config.yaml
arch: "wide_resnet"
model: "self-supervised image encoder"
dataset: "made-up road signs on poles"
train_examples: 245000
image_size: 32
crop_scale_min: 0.4
horizontal_flip: true
translate: 0.06
color_jitter: 0.4
method: "moco_v3"
norm: "groupnorm"
activation: "gelu"
weight_standardization: false
depths: [1, 2, 3, 1]
kernel_size: 3
stem: "single"
avg_pool_shortcut: true
widths: [96, 160, 288, 512]
projector_hidden: 1024
projector_out: 128
projector_hidden_layers: 1
temperature: 0.2
target_momentum: 0.99
init: "small_normal"
residual_init: "zero_last"
optimizer: "muon"
muon_scale: "original"
lr: 0.03
momentum: 0.95
nesterov: true
orthogonalizer: "newton_schulz_5"
adamw_lr_other_params: 0.0019
grad_clip: 0.5
ema_decay: 0.999
steps: 11400
batch_size: 64
epochs: 3.0
lr_schedule: "constant"
warmup_steps: 220
weight_decay: 0.01
adamw_weight_decay_other_params: 0.01
Rows from block 4 of a small self-supervised image encoder, named by matrix and row number. Rows with one number belong to one channel. Each number is 500 + 25 x the weight over its row's rms, rounded and kept within 0 to 999. All counts start at 0. Numbers have three digits each.
After each channel's rows are labels from the 100 images, of 14976, where the channel reaches its highest value: "peak on" is the class under the peak. Only what is clearly more common there than usual is listed. The data: made-up road signs on poles. In brackets: how many of the 100.
# convs0: first 3x3 conv (model.blocks.4.convs.0.weight, 288x288x3x3, each kernel summed), inputs 144-191
# convs1: second 3x3 conv (model.blocks.4.convs.1.weight, 288x288x3x3, transposed, each kernel summed), outputs 144-191

convs0.247:500522499501496499547498511470489550501528527500441491493544455475529490513498501521484495506501492471497484539492509499562493473413468546463521
convs1.247:463466480534482527453517504469480471470490464495504476490494514487478497479500520475489466488494468487509496494533501509494462489545459447472457
peak on: backdrop (100)

convs0.29:487497462504524546479499506491472493491478531501548544510556481496497475491521485523490514514532518496458485535499484527528480487527522527449470
convs1.29:507495518505500491495538499491520485502495428538533418515461518543535535484467547473520485485492492485499444478511523493542498504472502475530500
peak on: face (88)

convs0.171:485482570487487515561523510486481524506508476486524462489484534512552501569479525492484503508486459437509514483486482472510509508485489538517522
convs1.171:498519483504479446485506516505504520512529513518478485452512511499513481446487458527488502504510533549542471525498465507517469526501481460470478
peak on: face (89)

convs0.142:512504516504545513516495485522436492520477511511476486539521508500492508497480531504493479514526513392456509474441514470531491511473530473480508
convs1.142:470547500496457481510518505476537532478511473507493505510472477504471503449488470496498468491475488556462518528567502511488515499486478521487487
peak on: face (84)

convs0.60:504502473495510507484487507495444475569506476503527568496525495521523498485516533466498491509517490462478523511483464518495495539467474509472518
convs1.60:556480500482525466478475489527546497455469515455459454494482476447444502526464514461515453484488508527476440500534540487532505441479537499520492
peak on: face (78)

convs0.42:528522520513497497457490498531504583528507534501446503513514474507555544490473537492512476468521531489496540485496487489488540464488465532514494
convs1.42:493493483492478505487493529521500447457480468482494474506473508492504461507515461524476506500518464498502520527545464514472454513539555462516500
peak on: rim (46)

convs0.227:477498515490505508521495504514467490487511501516499467495469497489507568481475486532513517509516492512505488474489500475538493500496486458509500
convs1.227:510504519489523525519502483481492495471498434523497491462488539509507542513505480476475535500474518557527490490552508488471513492538513485489500
peak on: face (81)

convs0.111:452509502479518466498480494544525469494500501486541476483539522494541526479482489501480503559512511506489496504518502489459488512490515501485472
convs1.111:566505513444506459511484483525508534503491518481511545479482485465476491514503524496492523491515499528494500527491507497529554536471474494517516
peak on: face (90)

convs0.287:484502531518499529477493516491467535546496535523463551503422523521456502546494502517525511487516454456500512481520523499548477535485499485511517
convs1.287:517444486452504517488523514508502488535548465517531503528528520495466553463485504464468497483496503505491517478441478501495497506460472494487491
peak on: backdrop (100)

convs0.197:493490506489484536501514502478478512465522497514496495514473530509458525491494505534483509513483478538493503464480517524506530485503514440522519
convs1.197:483476485483519484516462498473502496499445479480506486503478498529538499466492471479500500539499498465534489528487501505507458508511491529476487
peak on: face (79)

convs0.182:481496485498493474497497498484511492507493524505450509489467458513475518486496475535524482514501478517481467496494478497485494519460499471478455
convs1.182:498492473501518504445482519509465483523516485518535494458494502478524507470486506515484516536509488505490516476515485488527519482482523498460522
peak on: rim (33)

convs0.153:498451494521522513482474481478508539517506562458461517470496470512503520490474525508487500509497476464525491494463502522526497453475508493483464
convs1.153:506489497538464472546519558503519508502457481524535456485514541483524510476493467509488517512465485526519507508525506509434470522545541497502526
peak on: face (81)

convs0.91:501476519499502522493452490495519497486482497505471496510521496496476511517517478504500479482519480495468523479488520486499489476546509504497487
convs1.91:536512530479489464454514471552460504519488483480533506501451481539479528520503490540493528505472483502512482484538464466516505477470493512507512
peak on: symbol (64)

convs0.216:502507493492455501485506478499443489507504442489479482465500461493471503526489526526450500530486458481490470521521506492488494473526458461522479
convs1.216:514489508453510483492484483510500524511489460518459538507492493525463519464513459538524519538504529518506504475462497531507518497493534525515498
peak on: symbol (62)

convs0.112:472521500471472486466521467532514481459518504502491457479445478500560532446504466495466484479493483547508498468502459474532450495507495478534482
convs1.112:559459502521497501481472505498488524551507432519506527476514541503510502479520508526477483509515513496506519519472529499497494522507501486482494
peak on: face (100)

convs0.150:448495523476469491515502508474476499476514483467449493482523471488548496514499510501486500504483495464521487478512488477488403513465485481575481
convs1.150:530484483515529494493479479502451540494489472477501501476460504497501494499484477494441511470513507499526477476471485490486583479500483511472511
peak on: face (96)

convs0.276:490505535495490553460501515484444551470502470519543505512547496492432463490517531524499490500492494511515490450499528486544474474430503550505483
convs1.276:475481502467519515506468476538553477482462509494458508505484475495523427448478490482491514510496482524463504516530528523423474486555520440501467
peak on: face (50)

convs0.235:484506507472513498435516494512537523472483498474520494468534511480492497460530495507474499473468475455541529499502540519537487475472501503490477
convs1.235:487491501519478520500507484517467501523494514499452495485505511522515487494467511459502519492536499521497429476522459505476505528541484506520464
peak on: face (94)

convs0.261:521491496498492481512493516461502505523470527499491493511491465492516498460475504518487507494512504522470536507527473507460498478568473494476499
convs1.261:539480515525480509490492501510520512481498452465506531504499506515520500466518516484482534495522508495479518490467518520496516494449524518529515
peak on: face (71); symbol (29)

convs0.72:477502513510497472515484533482523482471495490509472529519485520484491497457477494497547520543511473500482408493499538519510441526481483489482492
convs1.72:473496509449465488502507487531488491487519521496511454484531481524488486474453522535502481521519495477492467525477523479486452493479494487498505
peak on: face (84)

convs0.110:501517509506468569507518503474510501537476509475447527513520457502491529481500488507467479462471481477481538554506484482520466467507459539507543
convs1.110:534495484520497490511508528499483460489509539463491483498498514543491513576505497491465536524553496489540496460484478496491508510508464491480562
peak on: backdrop (100)

convs0.185:430524502493507498514520493509542462515498498493508462519465519496518492550473493522540475507508515490540462507484520520542484468547420515538486
convs1.185:554526505483523488498514524466493527547531517495480500494553494518527478472497471482504479479482504520492546508496524538475484504462535478505510
peak on: face (77)

convs0.149:505522472506450538497514487480490464479512491510494490533471497506483508494487501482489515507506502525490514466512506504527458457435492483505486
convs1.149:510501494518530442539477517520544534482469486474491558476516469495514506485512474520492480526491513496496496528466492525511494523582543521482507
peak on: face (49); rim (35)

convs0.282:514514492500500465483455512510519518513489472498565539487504519506470493509474525490486474520477481450498495538509501503501511533492543538436485
convs1.282:476518489485509505496535534506453506502493531511480455540464480527471488484503489474484500531490486485507497474488511475527493476502467470509519
peak on: face (78)

convs0.26:466507502484482495441545500516505518506496505488535462457522507504485474521514498506473487480493498494470510516511471486511476482478418517477504
convs1.26:491514503500473490536458500476502478471509492480479528551501549469472506437521534513554469514508520483494473461482520496561506518532537449491496
peak on: face (73); symbol (27)

convs0.212:501510499504496454483455472491490533486512497487512477483471482481514479501498503504489498504495505498518486506497495522535497495493499462516499
convs1.212:505500497544493503511540478487493483503513512526480476498510510520483525520537494491505550489506517544491514498543493492532530511520488476487506
peak on: backdrop (100)

convs0.156:487519512517539489541466510486480526506500500497518530511506529505406537495469526507539521501504503500529469461498500493481521488493566521520483
convs1.156:505501485527465473499548545466486468497493483478460449478488519517544462466495478496484500524497482508496508503496466501487495516457424509486513
peak on: rim (32)

convs0.64:524486507495501517520533488513499515457505525480485484480511521503516522432483515519492490517490489490500565479488472453493522481515473524540443
convs1.64:491503497505485494479439469517535502528531479497499533464523506521541503523468513451503504464506495500489542509478488471498527548508497482518515
peak on: face (99)

convs0.275:456540516497460537494494492487493502520485517505515518501511508532474486478521522511463516528542505474520487503490456514543483499482518523486467
convs1.275:481526500478531447498469463518518502480475458521511442473490482456511494507475507479471480525436506487510491503490505434492512476495527495502478
peak on: face (98)

convs0.17:530515453525488502482486509450509485499538504504471543497544480535522532475492471508464511525489538508478531533524507496508487485491483507510474
convs1.17:489518484499489496472564484521527500488524495489509484506506582540480531533529514504490497500482516480501505463487533473537537478519532483494522
peak on: face (87)

convs0.120:517506527509472514461459499514500517494519473524430499478443429506546499483532487531525500514487518560484533502501513545518534512512483466506511
convs1.120:443476480517503498469484480549532501480459523495483505509521473497518524528501481526481506488507534470521470533479477516510494454488555485508503
peak on: face (86)

convs0.173:484531494490465504458539498494458482491472444508546514527511493476525483513501491499510464506528518446476501518455509504551538476497504467534495
convs1.173:481496490493524484505468499536545529485485537525431483460499499494508482448483486493488507535504474524527483457557552485436467521510487475506473
peak on: rim (47)

convs0.16:482456475508500533478501507497455449490494521495512524510599511516461501474517510516528516498498488463482509471499509470504518531520554491481479
convs1.16:545500521548495522515508492528524522505480482514493470481432542516516542516492523490515478554497494520553482504516546491508463509516468473487508
peak on: rim (34)

convs0.204:492479484502497523494546503482521540499513549506462491522464482526443524460526519506511491499493474533491530507473504528503463530513511521491500
convs1.204:519503500489490457493492505506481467517492477484509489494487490459493511505486505490492486551484478436487470486473506475524506493473479488478502
peak on: face (67)

convs0.162:494513508481482480477564471487504550483472467481485501506466472513461459525506487511512533492465508377463484521533535472474508528487499511507470
convs1.162:497514509572500483491449502474532480530554526528507520516503489529520497509503524500535479497465518441489529472452503550505465496519475490503518
peak on: face (56); symbol (44)

convs0.33:518541503514520497509487543455544503555497478490478515525508478489527518440485496517520497513529526505538512548519490529530464523510495519506525
convs1.33:491496505486464499450502509498473413527493487525493499511499504491485538592500503478509474500505473502501488486538501494488482483577462451500526
peak on: backdrop (100)

convs0.214:507521510500524457503489474499466507489517516490515474450476444490483474526501492504481501474501513540461490479495483487513494500491489519547512
convs1.214:520478488524490443528512512488527521518485512486505546474508529532452487435486491509515546506520506439521523483540498502477493554486495485469514
peak on: face (50)

convs0.30:503501451492527467531501485471479490510512487498545474474523536506489513485491475522468516491523467479489438452507479487513524458483472517475491
convs1.30:480495488512476460501480498554508468470456469488501468453453509487508501522521508462474524482480479490511465453497539459479464502494476490533526
peak on: face (78)

convs0.8:513483529517487497505500499453501500481486498490524501508529509494501465477514542546496502514514500485497510489473486504536443478510475511527474
convs1.8:529501489496517515498507478557476455502507526502480502496529475520482526546477509498495483511505495513513477509523518522515518505519526482524490
peak on: face (66); symbol (34)

convs0.202:487498487540556485484540520484467509499494460490488491492442553492513487529479490504476469488481486474490575552473518519500500484474467492487483
convs1.202:489479489465484446499522474494502505483490523514527488506553431516483485448501523484508471531487476511503440465516474507491541532528541473511504
peak on: face (95)

convs0.280:465500531483503500476504483469458503515492501489533499517451466483494483501501500473462514529498494476478485532463540500498439519488498475529478
convs1.280:487495517463450521520503534535545519462485561495496488487508514489499492487490468473526533496513480503496505480542477483496557543500511477488495
peak on: face (88)

convs0.250:513502534514501468518494518498491519506507566544458472490472460528538501491503521552523504511475486527486513474485475491515497505485485475461494
convs1.250:511493475504519517487491469501504474501529463498507504482487478490497501519442541514487501536473459484484533514470513494493473481507469504529498
peak on: symbol (88)

convs0.23:481512524475473547481518488485465498480481518500509526531467519485515502533526471453519492488502465507496510528516494520498489446460470458490504
convs1.23:519491481527473464498484488508438503481485470487448517494508507508459458485521507495504516506503481499504491504512461514513537499556451494531529
peak on: backdrop (99)

convs0.257:468484484495461510503465509521483512506480469481485505507544480541512508500495526499479466479495470445484500504482512481511500506487493561472480
convs1.257:481489480538482526490545468533485516478478543486516509523466527517471463507509482459504494537508510478513512474522472476523494524527492469487524
peak on: rim (39)

convs0.195:481480548520507515519556508510531512507494575512500530532501498503455524534519493516511524541524513554508498503508508511536491532487527555500512
convs1.195:496494486571478475505498507456457478512466462501518446493534528476537501467471516467521490493487461436510502475512513470497487497511504439507485
peak on: face (60); rim (33)

convs0.229:417513480482450497501519494477503509501476463497483444473524514524515495521497480475485486505492477511482548511515496527507384468473527471508493
convs1.229:477517456517513504485466489487500475532477522487521580479483490471528462508459506485544486458510472498482525489483492513505460467536515496488509
peak on: face (53); symbol (47)

convs0.249:516474474510477516484511513470491496482483465509497458510503471497482493505483448472517531521488501507511486517489500490469489464491461509473496
convs1.249:517498474504506506486491509540515503538516507490486522485512479493504471471501482480483491499506477503513559488497495498460535480514524510537507
peak on: symbol (63)

convs0.239:513502479515510455457559520471494493514501479501447463517457490542541479477486454544489505488506547454464526479503491510513474504518503526571500
convs1.239:498487461532434494518478538495512518518517515528527517497535493523480454476507533484527515495505506501508529462464477498490470516503488517504509
peak on: rim (32)

convs0.230:510495479489508516498526465470460529509511568494486526484523494489459514468519498464493508483505486492525536552532508497560423476547484523530495
convs1.230:452518495526506499514477500522516477497492447560551450521489515506483516502508529484513501504480513453513481467458502471473544499497496480442504
peak on: face (51); rim (28)